python train.py --dataset="Morse code for random letters and digits, with fading, noise and interfering tones" --lr=0.013 --orthogonalizer="polar_express" --epochs=71.8 --final_lr_fraction=0
Rows from block 3 of a small audio frame classifier, named by matrix and row number. Rows with one number belong to one channel. Each number is 128 + 24 x the weight over its row's rms, rounded and kept within 0 to 255. All counts start at 0. Numbers have three digits each.
Before each channel's rows are labels from the 100 clips, of 14848, where the channel reaches its largest size: "top examples" is what is common among them. Only what is clearly more common there than usual is listed. The data: Morse code for random letters and digits, with fading, noise and interfering tones.
# filt: filter width-3 conv, dilation 8 (model.blocks.3.filt.weight, 192x192x3, each kernel summed), inputs 0-95
# gate: gate width-3 conv, dilation 8 (model.blocks.3.gate.weight, 192x192x3, each kernel summed), inputs 0-95
# out: residual pointwise conv (model.blocks.3.out.weight, 192x192x1, transposed), outputs 0-95

top examples: tone: low
filt.9:086157121119097135123131132120126149153121120156127107123140173152151163116125114146146159161146180134119129092162128144142126159107171125129126105150190111158170076133164056125131103119065111127163150083143124127117166111165127156060167123122131119162124131117120131135145156099111126142
gate.9:126111138170156091159094132092111118120138085180128136133172136144137131175121104171093205139130132116158145114168134124149160111140152125121121109086126154140149110109156114149128152113102144128185160174130139114101116137159195143095163172156108121137133136115175142119131098120086141148
out.9:129107152108099113141156167161151151104130109126134114127101139134113149138156153156119142183141142109149095125197157109094138153069115123114103165125174155111140130142159151096092107112146125165174140135122136074121137116123108125147134124202125101122110130111107115127118149099152142130

top examples: tone: low; rumble
filt.176:091141120105141152144124169130154110116107140107163113108120131141122100085108136116105115127123125103106104108086107112105113116150095124149124102124137132120160172149110139104106139145115165112124099133097159125106112124113110107149086094114123099104120146144133173119099105137141101113
gate.176:131126174119137125132122146113104158123127093133094098135155154118095150116114137144127092111159127137111153084185099145108121111142143101122149132145124117138117143110141130142155132166132151090091098166120121121126148128131135141122136136119149159133106139119139118101141151129141124103
out.176:086154182120128112129155118140129109100145085100142126115116157141099144091140123161131076114128148131137124111139109097137100111137117117164144145158095135127137112117152147157119046104116170136163120177160107136104142132185139141154200133121116153155058120086124126151159091141162137136

top examples: reverberation; rumble; muffled (low-pass)
filt.31:132123179135129103128132138213165146092129087101134143168134160076153139131157128160071152153114148126097135134193150110089149154132140148150095162151162158128156137114126152127157100122127118148120142175138130108126113143130173145097100162130121127154129111112155154105138140132143162151
gate.31:086161123152121104132161128139163147135171115164081125089086137148087147110100103113137101127091120098134101156096090135147093114106115137115130109129123153079082113091172100098112160111079125168133114113123112096120112118135107148106131115200120145121140117105159150092108168122127126119
out.31:147155131127111134128164125142187087140118119125138137132095120153067125134122118110118152157127137156114170134174094127153137158151146127094145085114166221066136147148176133118123148132162141117137131101115144139172114126117136148147126137139136086091094124137141126102130147137158159128

top examples: tone: low; speed: slow; muffled (low-pass)
filt.13:078114082079120177174094158140094116105090157118143124098095131170142152106130095139146085114095171106130116129108104126119118116165118138099128134161073076131152097157120130134128116121131097102093161105151120092125168133119105133083150091111129144092127099157126104118128123122147162107
gate.13:102105089111119099107120165133128138161103120120133119105107141136126175169106138107142138132169149117136140127117138087137142102124141133166177112125146110110112141109123084119121139113068143102087144087110088086155132149082078099130148161177129163135102122083161121097136126092124089104
out.13:136180129127114162109148149104123148137152170149149093137123116140106113131116167137177116196144156156116095124135185148123141116117117111095101091135118066143122139125123153121117093109146146154107109118122104176120166137126133116150128118144112111159131136165107115156111107122125152098

top examples: speed: slow; mains hum
filt.142:128165145078131105117138140053138110170115181130101112096102050132122126110144117099106141093113120129139153080092137127150162104116150128127144138125143143166150103162128190114092140135136119101116144118164138144142146143145117127121111154120151140112162120131132102132113135181095126090
gate.142:079174160107138117100140127155098126159163113128109143082116161133178113146152148138109120132141138147123138113148149105140128162098138156115126160160142139124101133135088140197115067141111124125169120139149122129121133125105114115114123099131040148133114092117107105188139143128108147103
out.142:093095119156131142125091109140132148096138118123156117134128149110104076098121095156107172158150136155124163148113131114164126133123127108096143144110077101062143086114136121168137150133181081122152153101104152104121109181163114140132108074112121143167107124107142092097119097137157128126

top examples: speed: slow; tone: middle; mains hum
filt.26:114138148123157084158172162145130193090129100129128127143148124144142122151108152188111139142135120125147165093131136126157141129130120115143114116190123105169119116165144149161132173163127177137094158162149170160183142134093128177126138104132157155147110156150185119165166112168123136128
gate.26:155153140154129147113134134151133140113180123136114160116131087124110131196158145128133155149133114105134176117104172129146151117151135122137167107084128153125100113172143107097142146109108141127183117170173121107145094142106175139162150147120095122114139109176166116151113144121165113153
out.26:135162092134093141128115142111151105114152136114151167134115091137166093124142094099081116187117140102092118143114107111131155117130136118156146119087122139143125141130094098124139163118149115120160139147130127139118096129103178150145135118131159149132106096142142161172114156138192193128

top examples: fading
filt.128:141172105161112139098106130130130150127130153127143096093112116138124122114125108148149058133134128111088109108149118105142129110128111125183117105133091150099087128057128089123124133089144115134131113167143137150123113090129145105118153163111137119106143148125170100113128136111122085139
gate.128:152191143104168091141131124170127115167155127149122129109170091135160111118176168127130136157143125177141093117138085138118139148058137125168171126126145128138129113103137150177140139117150131130143146098121117123134132139114136128113169116130101122116102083096072129114165154124130148137
out.128:133078171096160118144100144102163103128114130149117098140141126108113167117146112128138131104139116132182099132100105103121125123118124130151125081106149141127126126114161059098123143150175118153152112092105097120108108156135112114107125096115102127101112145161121105147153152149131132125

top examples: tone: high; mains hum
filt.97:131114106132075115110111105148123062153107134092141121149135101149162149138159161146154126159106170107143131135150123107155111072181135133080130115134096109153114097125126180102116099132148121115139129112093099098134147088092126153090100112123128128123130117170124108136105130141138107118
gate.97:092154130131131120111156137110104079119117127104131114131098136130112144099110129123068091122124123085137116119144155121095107137071121111103152139115090159126131132109139118132114155145140145125092142105112165116103082119159126133099122155156144147101143139091146096135099095138103133135
out.97:107126090151147111127089123101105120138097118129162142079132155126098124154082131096100154134134134146134134095127121161117149091133104109108149104076134138119120131109135139159141167102115118102151124145117124122129148173123145121134130120123092080115117153126086124158150134108144117099

top examples: tone: low; speed: fast
filt.104:128145113170098116107086119086108139124094144138110127157174154130135170101114117102161151138130115115134119148128116143097114117112104110095108128161147119145165086129151129104133124140149121134099157148120148158118168131141140135091123141140149124160150122128122126142113176163093094110
gate.104:110148090171119093119152130161171104134156122140111131117138145107134113108149101117091102125153114113110139162126104132100143103149102113115104140115100141178126118125135104153116130133173126143130127094166129120126123099141118106151163119131090116118129180175127120059153155147147143126
out.104:153120120143121152160138132148142088074122086072122156114111092107122109125129075148151125126125121126113151135130150113116091181114138130194121134130144135118141105146116171129161108124080146096134127158091124140098117126181093092124124136149111136130121084109135121117165123099167112124

top examples: mains hum; tone: high
filt.190:128098087102110115133083140091082171137117133085091155125129128130099158153125113092137124144112141185141130148097102092129132128102142142097116133079104129120103136176114127085134136132151146129126116144108125103086108135195152135108133146139140117117121120124121087119076158156108138119
gate.190:114129129106128177131119147083174126117107131137106081089093172144135105115157147161110166138128134143130105074149127126114156151141083091134131142135125126135159182181139156133128152133112137115142150133127172132131115159139121176111122155173159111154180148116186160128168122129127097155
out.190:092131140141154158120147124063130134120107133163099115111148117165154061127117157146165123130126138134135139105128129158117130147133128169117076165118111080183099090126157158136149084144114108123101068167123102136108126083134131143118099142135098091120164082122104119101096135114107124120

top examples: fading; tone: low
filt.40:173178085137130136103079107125156100124143138073133149164166164165135155102110161103127139135156168127090116152132108163127114153121145106127079104123095120120098124111088110110137148084106121151104139148147117108149127087176129132119144102124107082138113086116100149100150124098188125142
gate.40:103096152174137128113141131145116151113109118160124128162143093125112121153136131133104101050143146151160160130168181136179127123166104096115158117152131126153115164117131093148140147155157119100177152131079161102104134120146114095136162156156087113159125138120140142119143108132113140149
out.40:157140144131172117153150158122099112111156169104147115118129139167104161118142117130149116153161148131159131118105096080119162129084148134110147115106138110118133110173117151181123139143128127174177148122166122145160182130142147148165121120108190117119140106099132094111120105132125156116

top examples: tone: middle
filt.138:122129132155141122125137114100132129110128121160129107184164167121099140147135089172093130143142143137163143141159115128104122103125138166135168091119199116147170106099148085100156153110087146114142112131121147097098123114130112123137110176115109111177146143123151116103151140127151137158
gate.138:140131095144119083122148137125082159145120145173149195132093123153137112120148157120144134125135093162157151104125179173114158108147119154121148142124158166147119136147128135098142111168108119100145149125120120118119154163095163154151127151119154127076144154145120147139054129161114168102
out.138:137103099105072112092113143128148115118107149164117157127130083115136157161164174129130164116100082118145143140164174105111149138135137173117096135091151141133110125122112159071112140136120142143168114116133121097099118112142130142083132114123128145119135113104172152084058133157116099104

top examples: fading
filt.14:147151153129127118119137130173156136148122155142141159134121134112148092139133098131117123053149095137106160124135069148115150130132139102101084142118146151141096112104109143153075148143136143125137124105115135118120106101130147163119167110116095129065123125053103140115147122159138170101
gate.14:131140159066179131130182192119146144163137149131181117121130161118174128126168125110095155145134154167123120112147162150110119131144139141129144161119115115098131121126133127152118162135146144149178105101163139081129111115148115118119122110148134088100114098146117148126162184128114123122
out.14:157142132127131108135108150100141137114111164117141104148140071128100139104069110094069134154156138122145151113119078072075139123119091128131115150172136102174104154149153096140128086133112094111106126151118150155147143190117162158081152131144148153128152120177133131116099119143142104143

top examples: clipping
filt.89:169162177114114089200128120135123135128146110121169187165164147138185128155113146115141119134114132140119102152133138165093131144159131144113105181129131130187147098126128169149150135158152124163114137156074150105167115159137133116121114095108174154119130102173096080131187111097144157097
gate.89:144105104117131112129068143132101126133125140130156136149125098110143120153172108141110130106149100073145160103147095114135119088154149119104135103103130124134154133097117172131112102136100139115136176116119120120089147152092135117151133175118139107145119136116115143117118142115124113137
out.89:141119136140096155115129122114145131134148133116146136170092131090119113109120126103111147154147157144122102145103105100125146182113146130146098132116153126183093163133132118150164124091147171144137081142136109104147128077125144120098167157120124105154124115129135140143131125147093103124

top examples: mains hum
filt.19:107123146148128125138107137099137204181153117118120168118119122160170139130149139098128113151113170127141147133152149114132119149085099153130109144131127066075102120185128126106132136149142101128098128151120114115132135109093125105138125111174135084129097107092129117109116116107140135087
gate.19:117148112111173099147109130108166145106176127147125146165124147177129112127145135147149088110180106156145097146154141120127109112162125121147110142152119118142159121097152112152098118138135119153135104120075122101120086105131144122131118098119133144167114083121102114069140124153103153133
out.19:112156106138116167099143106148130092105137146114115115088121126134087141134100147132111127135103133114138102097144110105148115160132106153137157107126126122106139166104155144105139148106143111108142112088174139133133095149107147125133102107148092147116143127163132131139136130098141082144

top examples: tone: high; speed: medium; mains hum
filt.20:127149106166122167139110134159141136108162142103102134085113108153130103124106135108102108125132106110131136137142137132131117175109105109162173156127162086117130130167116157135142176108123126145151150097114134184193152142092093121108192116117170146186114144127123132170144125150164149134
gate.20:117129156106138104109119135196174151120146149173164133096097106139157114180129155133149116127137104106185116143109180159094095139122141120127175135162136159091114149159124154135097104144118113090172079129127135140146093116151156124110149157072175126111143139108131146134093137130130136130
out.20:126146084137162101131104165107136157151151118147117105176160171127105135114143151124137154128107161118155127135151124093121152144143099112134120143081136127130114182137124148152139164130143139154116144109132110131167145137131123097147124143135146154128143124148142127148124148143094094115

top examples: tone: middle
filt.136:126146157079151179142114139159125108142129163121091136146101146124144180118128142136108148124095103140173121122141205154113135149148141159152125159179147144135140089153145123140166099166173084121134139141133131097136122115148127116105085149114110109114139129156096084139137122079139158112
gate.136:135129153159117160132127093119138112120095127129127100097114116151121166118078164098146136093117173120090137121148130114130073133130114101172111122126083113122118086114125158106084149137109127090128085161112124111133086107099140122143092114086108144151128131125158137052140117142165110097
out.136:147132096105122160141167162110172184091139107118171166193144130143119085123147158131123100131146091091119150167097114138125118129163131131091157158128123071111084151129130116154113115170131120101149129112132125139139179178165117126116122113136089168133114185127141140114110150093140159129

top examples: speed: fast; mains hum; tone: high
filt.59:150170110150135136110180164103114101131084129148147178100168126139154146127137115121138115135146070106125099108110125113126173134139135167156119127105136116167137141100177141111121113129078151143123080160177131153103109170149119137126109127102085120120136119135096150170153140141106113118
gate.59:123135119107103136119097115069135127158166122129117109071098057113102117141120137127091145114132109105134117085095113059110139130053127131125153099128146116092137131146118124141159121114118095141131097115120100121125159113138114127127111122088114100163106101096099090113106065121141115107
out.59:170138144152063139156141147107136141138132122081153145142117133107107111131150129104149130155147108150136169124129155127099136117119122108132129127105084135129132111129113083126146174191094147110096116153081124106082170149133144157132113132136144120150143139155114110136140129151109116115

top examples: tone: middle
filt.151:167119146113139151113073138112102140119148113120149179147091132134112138159142084126120151116138105172156116094075130208140094133119140133136154161130105111129125146135127092142113100115118112098099124123110144091137117089137142140117156162109141104084134145137149079140126130124091121112
gate.151:128124134118127182144143191133156134139108135158136137117135100141101134155141162170084139093108140101109117148101123128091070115119091125117129174110092079112104108173100112101126122134144145159132117150063130126121120156153121095144126123155090135135129173120121140128091150128135099113
out.151:132119155144100143143140113134155119128134159170110126102148127103108165144132131187115151088115137116150129133167084144130114134131104139165147098141125129076137085115164123091141125114149150114099130102109099127113111138107120110153141098132122130117175121155118135121167149117170118101

top examples: fading; tone: middle
filt.152:129176134159106158120113132126139099164109134107136153121148121106157169143081139111087109103147099101136099160140122128136099130155117124145131120155142154157151137120152117109132086136115157155133107154198177161148154145095145106166121140186129140188099155108079116119135136135156111168
gate.152:082132103086140154101141123129120171125131149126133157154101152119113163140115130177144081148115097147141171109134147131121127121133111203095103111142166156119136131181125140120091134127111159120098108091117120142122126164130127086152141156191110148091135134158142125150118154139109127139
out.152:108112114151105110092161124146131131170094157119122160098160144096130148108113096123159146121122117096117110128124139119122105133120110158112138132142095148123122171115096206148138182120141160154086165142074145134096123123123119114132090155108115072102086123117142127133137087122167091135

top examples: mains hum; tone: low
filt.52:143125147115106123130126102140135165145049128160106124140122132103144136125148143090142121133106092138138085116152186161136117086172129119115092092131089155131146133102141129121095124150118130104114182155125156150141141147142145120114150131108116126084158125115124156159168107106127090149
gate.52:075107119117140104147106131142149164183090092047163111147104115129167138169160091136168153120122140145131128102118113120120141105125096150136124159107100114126184170141118105104123123128096115080148150157098131113128127139138155117067119151107087106166121166129127129136166143123134129122
out.52:147179100108116066122168129130126136089144094107154183158147120101123109123082159146136108167151154099157121094151131092159159119123150089119139112115103148123164129122167131137119109131135136113143137075149136111110110095125117219111110118165107109137147081130117106067123130151112150140

top examples: speed: fast; mains hum
filt.92:095103160156080125082097142141097108113112104076116120172171158149144141110105112076127133150104149096121132132130126135089091157104140113114104137146133168128151129155139125138162172126093168129111101124122139149149138140086106157170099142116160114134129153155129141160110168089121150101
gate.92:076119108116088109106117114109124087100126089110074128112111101121120089077096126076148099147139121147120054133100105079087063080084106110129113146163158122155105161137167130119130145161150154148135131148122133134165152150115130125143091135127112105112128151165134153118135151096152157144
out.92:151141109139163108093119142116163156158134106140119101098097106102136130131153169190088143126118077153117141084089162162138119140128124143145162083136115153112133110129151133100140152104162086123110113137148150134120138077097159142127113129126133122135101096133147122141149143116150121141

top examples: mains hum
filt.80:154166142113132121101133140157147165138151133129097082129120123102103140143148146122115147165132126111133147142123161098114153117143099075118148190156172138140126162194157144126145177171141150133141135153143110114095118152136162119104138171142146157117169163110131117129170122154135130156
gate.80:101099111101087115109115094136109130144110171167148118125144113127163120132109093131105149115141117133120097072124115138099114150141139104108152114095116073134122170132153136134139111158131143072134094111116116124162096138125092120077191106165108138123132116136134104152130144137125129124
out.80:112155140145155116165121115132142112140115142103136152136129110111146130124139105172107139077134107119119120129160149193133089135134150137139137082122123125129111119147112144144138214137092149119163143151085070069146165115090133131126133127102127112126150112119202091106098164143163123127

top examples: speed: fast; mains hum
filt.103:105111141094108106159129149141113077100174121097092069124109127158123117114131159115100123128145147111072119134053126143108099135130152060123133146166077099129129137159132130147127118106125140199133133158081135108128162135118123178102145132115118152089135137146114126125127113137135127147
gate.103:076112109138079100121143127128142115137141128130140170092139115160123120090131115136130099089135122141110135113102072144089130130125130148117132146139090094103134123091136154139120107116103119126136137078152171121146123147101136103174097147128179136114096127038119146137159166087116127120
out.103:106148111092124113124143102106134108100100190109110156121107116143098150167097126131140136124121118082143128127112146105111057125150099106109132137125136109111086126082120161119130130122117146155164152084117114157142116083123136138138180160113151167100146117154147174135126112143091153149

top examples: tone: low; pink noise; white noise
filt.42:149171140150153146148143133135117135125115116132114164154103140100140112162144124103130134152093144109136068101079134116105116128147144138117130113116160130091062168141116186130097130140158141129119110155156129109097107136131127148200111110130152086153149134127101163135092158130156127136
gate.42:169132142174109138098086120105149125149127103140078152153144168147128128129137114098123090153109118141139123125129138164100138126108121095187097139120161135107084144122136105116139092103144130116136176150124157123142150123148158136118143101125097106120153097091154145110133120097226131135
out.42:143104149097142128120118187124128117132137104162092133132097138145164145142105139139130126163108131107139089123178166097085123055127149161130164107131156066129148138152155150118077097143199093131117136081121120126105117109098151130117120118147114102145101142164148149108143126098096132086

top examples: tone: low; pink noise; white noise
filt.90:079118147119134122115129123121129102150137118153100077138134137157122153097155186152092166124122110105099178117114120135126157120101115096169141156123120157164162114159103026130151077115142135123162128131127150124119172100114124144060143166153108155147113134145122154104129149129104130117
gate.90:104168090116141102117125157121141176137135128165140129104140153120124150138140097140133144106184106138157133112168125130115148094145082109137118102146165163140113090137113114152066080151120149140151163120154120150123178116084123104135141183119119164098129124075159119096127149078149152128
out.90:172112138113134149075124078118107157100136105116127153125124094106141116138143076131154112166097133171148116075125156130129124197151105096095136175112099142134130142130140117104124143133130132101100139122122126113113120070116092139126115136122141155105167142086169124124124115173140121146

top examples: tone: low; speed: slow
filt.101:122113178130137112154065143135172085111150128103163154091075111160135140097112115108145137144132138117135145165147140118139110176125105135155118124144160113132100142181117120141128117134122153168075130126136127135107128130093115128074088142153182108129089116195166098102112095121142115119
gate.101:098153096128118082148138190142136144151148093163136147142111099121121131174118195139105087135165140161146152141168160143097168117097146185161139112163165115145165160162143077119093093098089170182140144143119137115106168108127130107115086139132168118115131116128118115117123145142129128090
out.101:134142144138153090124144109132112135167152128153128099144126165123131125086154118106100132092145134086157202142146133129111113145162123131117131177120131105142119112154106159121130146208146116111118099128143107143142116091185120094169156126134108132127145141152101132142111109130146173113

top examples: tone: middle
filt.33:143129101169122115111104063112147161110115145158116145117151107150110136132154138120147137143148113159132143182151134127125122132085111144148119078124137066127139080128162125140090133113133161140169133103107154131116077103144137165088153114145108135114151128084144135104107104107131128123
gate.33:162146116131119182101092139141127163098124140098096107119140141151150108113113183096143168154114122142126126120082094139124133149130126133118138121108121136089070206102105089129123095126168155086118096117140150109103121097143146105114142092154088107106127137136115145055099115111146074169
out.33:132146143129145156103127121127111137141117155095084160157132166115185109111102102129131152151099133076129146104109143149141146150105169104082122116099131166112117148092122101151175133120130134136137114112159117100157104133142169177136109140119121130103088155130140106116154133157108120108

top examples: speed: fast; mains hum
filt.15:113103102127121104137122104146147116120093121093089120132087138130151089125142104126145115095105089140090121147125093159081091143091123141129114127122108125092126132121101119105075144143112120099151117116155121113149160123106161135079145151151164158114141138130160159173194166161084100119
gate.15:117150078116115097117101160151147127166123113116143113097096120155131127130093148126156158103106094118100109109111134147083136088119171123165125108129153108165120083149112122144134129141100118148096120166143113098144129133155133139152113083152145124178104130100158157081151110127076136112
out.15:119117141156154123128091112139122118121155124123138152172120157139100141163161097093142120113099140160109149135118135152126108135141162151161190131108149103118135123123118106113111085118113101112154161123133113112131102125140136144139122124185089118153119180123122102089140144148117103117

top examples: speed: fast; the character "a"
filt.187:177136184139177122135135141132160129108149145132106145133145152137119166131193143137079144149110110145117132110084104140107109145127156152129105196105136157086093124152093122119175083126195109122155157137142113129120155158096115106150096149116083136121146132129093138120105102119155147128
gate.187:138166120103145113110113145108148147149122130127066160091113116125147078096149156143109152142083147107105087105107099139140114110122150099135097142124124147095120143095147149129155095131172142122148101185115114131138147122119131066099166144161092144155125118066110156065118138085156171116
out.187:176143091156135122107092137112116113144136157129144131147205126131150123077117152150128152142132130173104145100162149175113115120143130108112139133104107127160129151140137086137118115125133096094149152156087098144144095124116138081134151124147156101140100127156103145136102121089127123143

top examples: speed: slow; tone: middle
filt.96:121153168083120141168119106120118153100192155123123102104116133150155147120064119157126107154140113138123091144111173140095133119142142105105134131092134173110031145090122096145131123129089110153143136084174120111140072137131113147123142106126120075115132106134160136126141108093130080121
gate.96:173179133142176139111127146142139102165127141134131110126200125133140127097158193116109145153083155140080137165147106132119142134166144139141158150131154116116120076129127131136143138124133112157156133106091164120130156127111129095115159163106092125141134104148142174111100147128166155098
out.96:104127135158096127097131143064153143140163073103085079090082130123114127135142119115131101128116137119104177095142077149109138128142110154137168153125126097108133106152081133118086136136110099139116103130109161144115132104137107092070127130138107132102103136163107109177114091112112085108

top examples: reverberation
filt.93:126094124108119146156122100091093098079118121162120160151137139130114114117111108133099150113080136137098146071129102165123120153097149079121161097133131139114132154157142135126101164164143105136148169130101143144130133140118158152126121120121129117151166087097115113159142141135104199149
gate.93:120170121083149144134130108124157092140179134147104148076131069089113129117123129145050115162147161096063109096092126133140131118129114102146125114144163114098120115103135144178153124108131122182128103135146124166108111135138102116136125137101157137129134156156137141112154141118147116162
out.93:129112080138159141115104113125119112135133116115139122094164125175122101115137106079123136102127164156137103138157101124141136142146109124125116169118087109130101133182115131114138095120124149145132078176095148123155121115105108117158118115131158179126137150101157161147139065109172133118

top examples: speed: fast; mains hum
filt.22:126125162100152150117148116087140175111135146154114146073143135123140145142137080116103137107103171143116172111089136153156101131108162143109072132121108117079136170140145071113116127140137132126102158126135173119126122155114111127142167130169129121168121096141124131129116128144120113115
gate.22:120173101121134156127100166133156134140124160172125114111097129142122161110113124154124130118144144115149102145126140102104116106154128116179120095108104151101089092111156130154119135093063130147143077107112100115120108094127108124120113135084099112119115149106100139087068132098107106133
out.22:179116077094079075130073119148123147105065092108096124094151134147136132102136125111103107146109107132132110169107101102102125056165136129070093130106153114124159136155089137122160189112098140125135109151146164144136141154118126140148108122111144119089175116143099117103148151143065123146

top examples: speed: slow; fading
filt.63:109143096145124116093126119155145080155123152118114169128101115138088134095118103125140122124144139144144100115144135156138097143148142179145113146187132093126081102123154138107097161126143139119189180129129140112160168162154153134130142120118106112148138127160142128129144117100139133081
gate.63:182145125110115117111114130111113125145166147097114145113099108109125149140164133070155083117112135147110126146106124130111116124154116162101157147145133171109151157152124086127163127157123173132136103108159127126105154155131080103119104122122127101122106135148120125073148136158177141125
out.63:129109106120113129153127161105089176130140156107123110144140094042155138145136183138113135122107103135133132085182167114103128133109146118111168083139128150153100125184133173160164119119131088156102145141091105149088124165107089091108108140100128111109134111105089134145180160115112134140

top examples: tone: middle; speed: slow
filt.182:153177141129100125155105123159130174156120156128097173150157121190153131124114100138184116115152125106133099176140089124113123119113115182130114138100117136096119151119124176120117154114114107103150109116170108135106082130158169116103133080165067138132130144123106134050109180140131118119
gate.182:176153194149160159161138113121157130120143144160143119091151101098120128133134137157110187150126099155092149106142143121150109128138111098134139139122064175104121112163140115148164122128170135142158141201114126101126135123188146108097079137130108119118127131164160166118114069150188102118
out.182:122133122144124119125124140136124063091135155136131123136122122078095136105141110146144123088080120135129120158103128143148153128136107072114141136079151140100141104143189115122102155109149148146146144148126162122106141151169128165067115143155138123081109135109135118122158087117123134145

top examples: rumble
filt.171:123167110108124144142109093124192139125137134114136153161137105091110124100113138112105107126137126148125150114144132102117155138161146097134145090118208124142113143120142114091126096159144137134131111111129128137160115122154097092163130124143134125128098160148120152087142087132124112122
gate.171:120102108109109116107152094086127136167110117142116119081120102115136135143096120132144176097120143143114150115070117126158134120129097108149158120131134123148113131097124154123113176127169117143142097147149131116138182121132109182115139141143128132147113139082098112139070132098117142112
out.171:137116145098162072156116133109149108135162109087105111131123131160128159148088131137148108147140131106132113137164114133170114129075103128121152124121145111111086094107110124126112177123110159183067148135075109118122119131135139139142124140161113154123111123112122091157111150095156089174

top examples: mains hum
filt.106:148144164089146173089146098136078138181130143143142176149143145119155131105109161110091140124147134093089150162081139136141146127127104098108159125109130156103129132121133130145127111128173131131117145121152104097135141119126103097130144118125108178123127105154097139143102150126170167132
gate.106:145139145123145161114102184125091134141139118143110092140120146170115145153150130108117103152064157160187114150097133135102137111131175111092148133113128102127118127126131127102148159131158108131126105156118149133159098122130106137166162161169103110097142168142078107125137126162125139122
out.106:150140160148125135146129123185162171127158133115132115121123162145172146157136118099130127139145121100086114148141151155101099173168168134101170138106118104151121101153167125152093149134117144103124130073097135159118149127134155122097114120158197137201140106131119141133168167140149144140

top examples: tone: high; mains hum
filt.28:165136088140115112105124101112126119149126129103127151112096186144121134165102163114155134130130128084108092146119142155146101179147153136149123128102129135126127112060130089110106152125126112133118095117133149130125145120138103132158135074066125121117121143175149137119171093123146081134
gate.28:127178110145089146123116115130128105136100141117096119105085171147164161070148130156133100115139088103074102144122147157139129118143120157117124109143139095086077089209137149084154135119095103115136091122085120126120100153137119126103133101122108153118112116133131100143104125120128113165
out.28:112080123140067101100117090187163125112167084178151096117112132063129121108118138164120142117148182136131142099150119141101086111166124096089092147136126135142174129150133125113137124118134116107177158136156113115147109117106120145086162122187137133124125122133137128110124150188082134126

top examples: mains hum
filt.159:123131129112111131107126105127163114118176173145105141099175122163147087090161153119110136092091102144122165118119147131087168115116093133127122126104133127104167100152081140133131145169141108133133116128152111084146169115108132143122095093156081128083102106137111100174084154152114099095
gate.159:166128120150139160135112139123128143124141144111132148095136163125114107132139122140121105152134125151117166093144137104158162153078118094114085171154140163133109169173127147144145105168118128159150134120174107135126084117168118148113113161133124118144150122185136170091122152160136155150
out.159:135127128152129125141135126140156153102110136109136135162100095137161136119112108147127114190130113152149088091113158120135093154071119155128129078133138102073139123139118136130086128116131163138160195081141100090099114124116116170149144167089124158112124092125141120136104125110132134171

top examples: fading
filt.82:104164131114155148119176147090148143154150124147076112130128155134106146130133134143087184112166136128151151078133112115075161125095117084125124098171151126151076095109141062174174125112122155152177130138183181133123122115108097150107137137090095133138120138146123126132116154090128145140
gate.82:154162125121138117126112119169151108115143122125078128172145114108087129169173123134138142112149090158122144164131155160155131150127127095138158125107115123150140131157129130133140134125133162128151119113142133162134095133109127148115119149118121153098143144086085087182138138118109165160
out.82:118153110131136162126129099111126109122103127127110191098064108132175140134126076130100105077114102096109109146151138113129144163136089135102117121078085140132154135140144130117110142134109088084119121148155143131134074151080127132103137102102151147101157138126123083105171112093134152150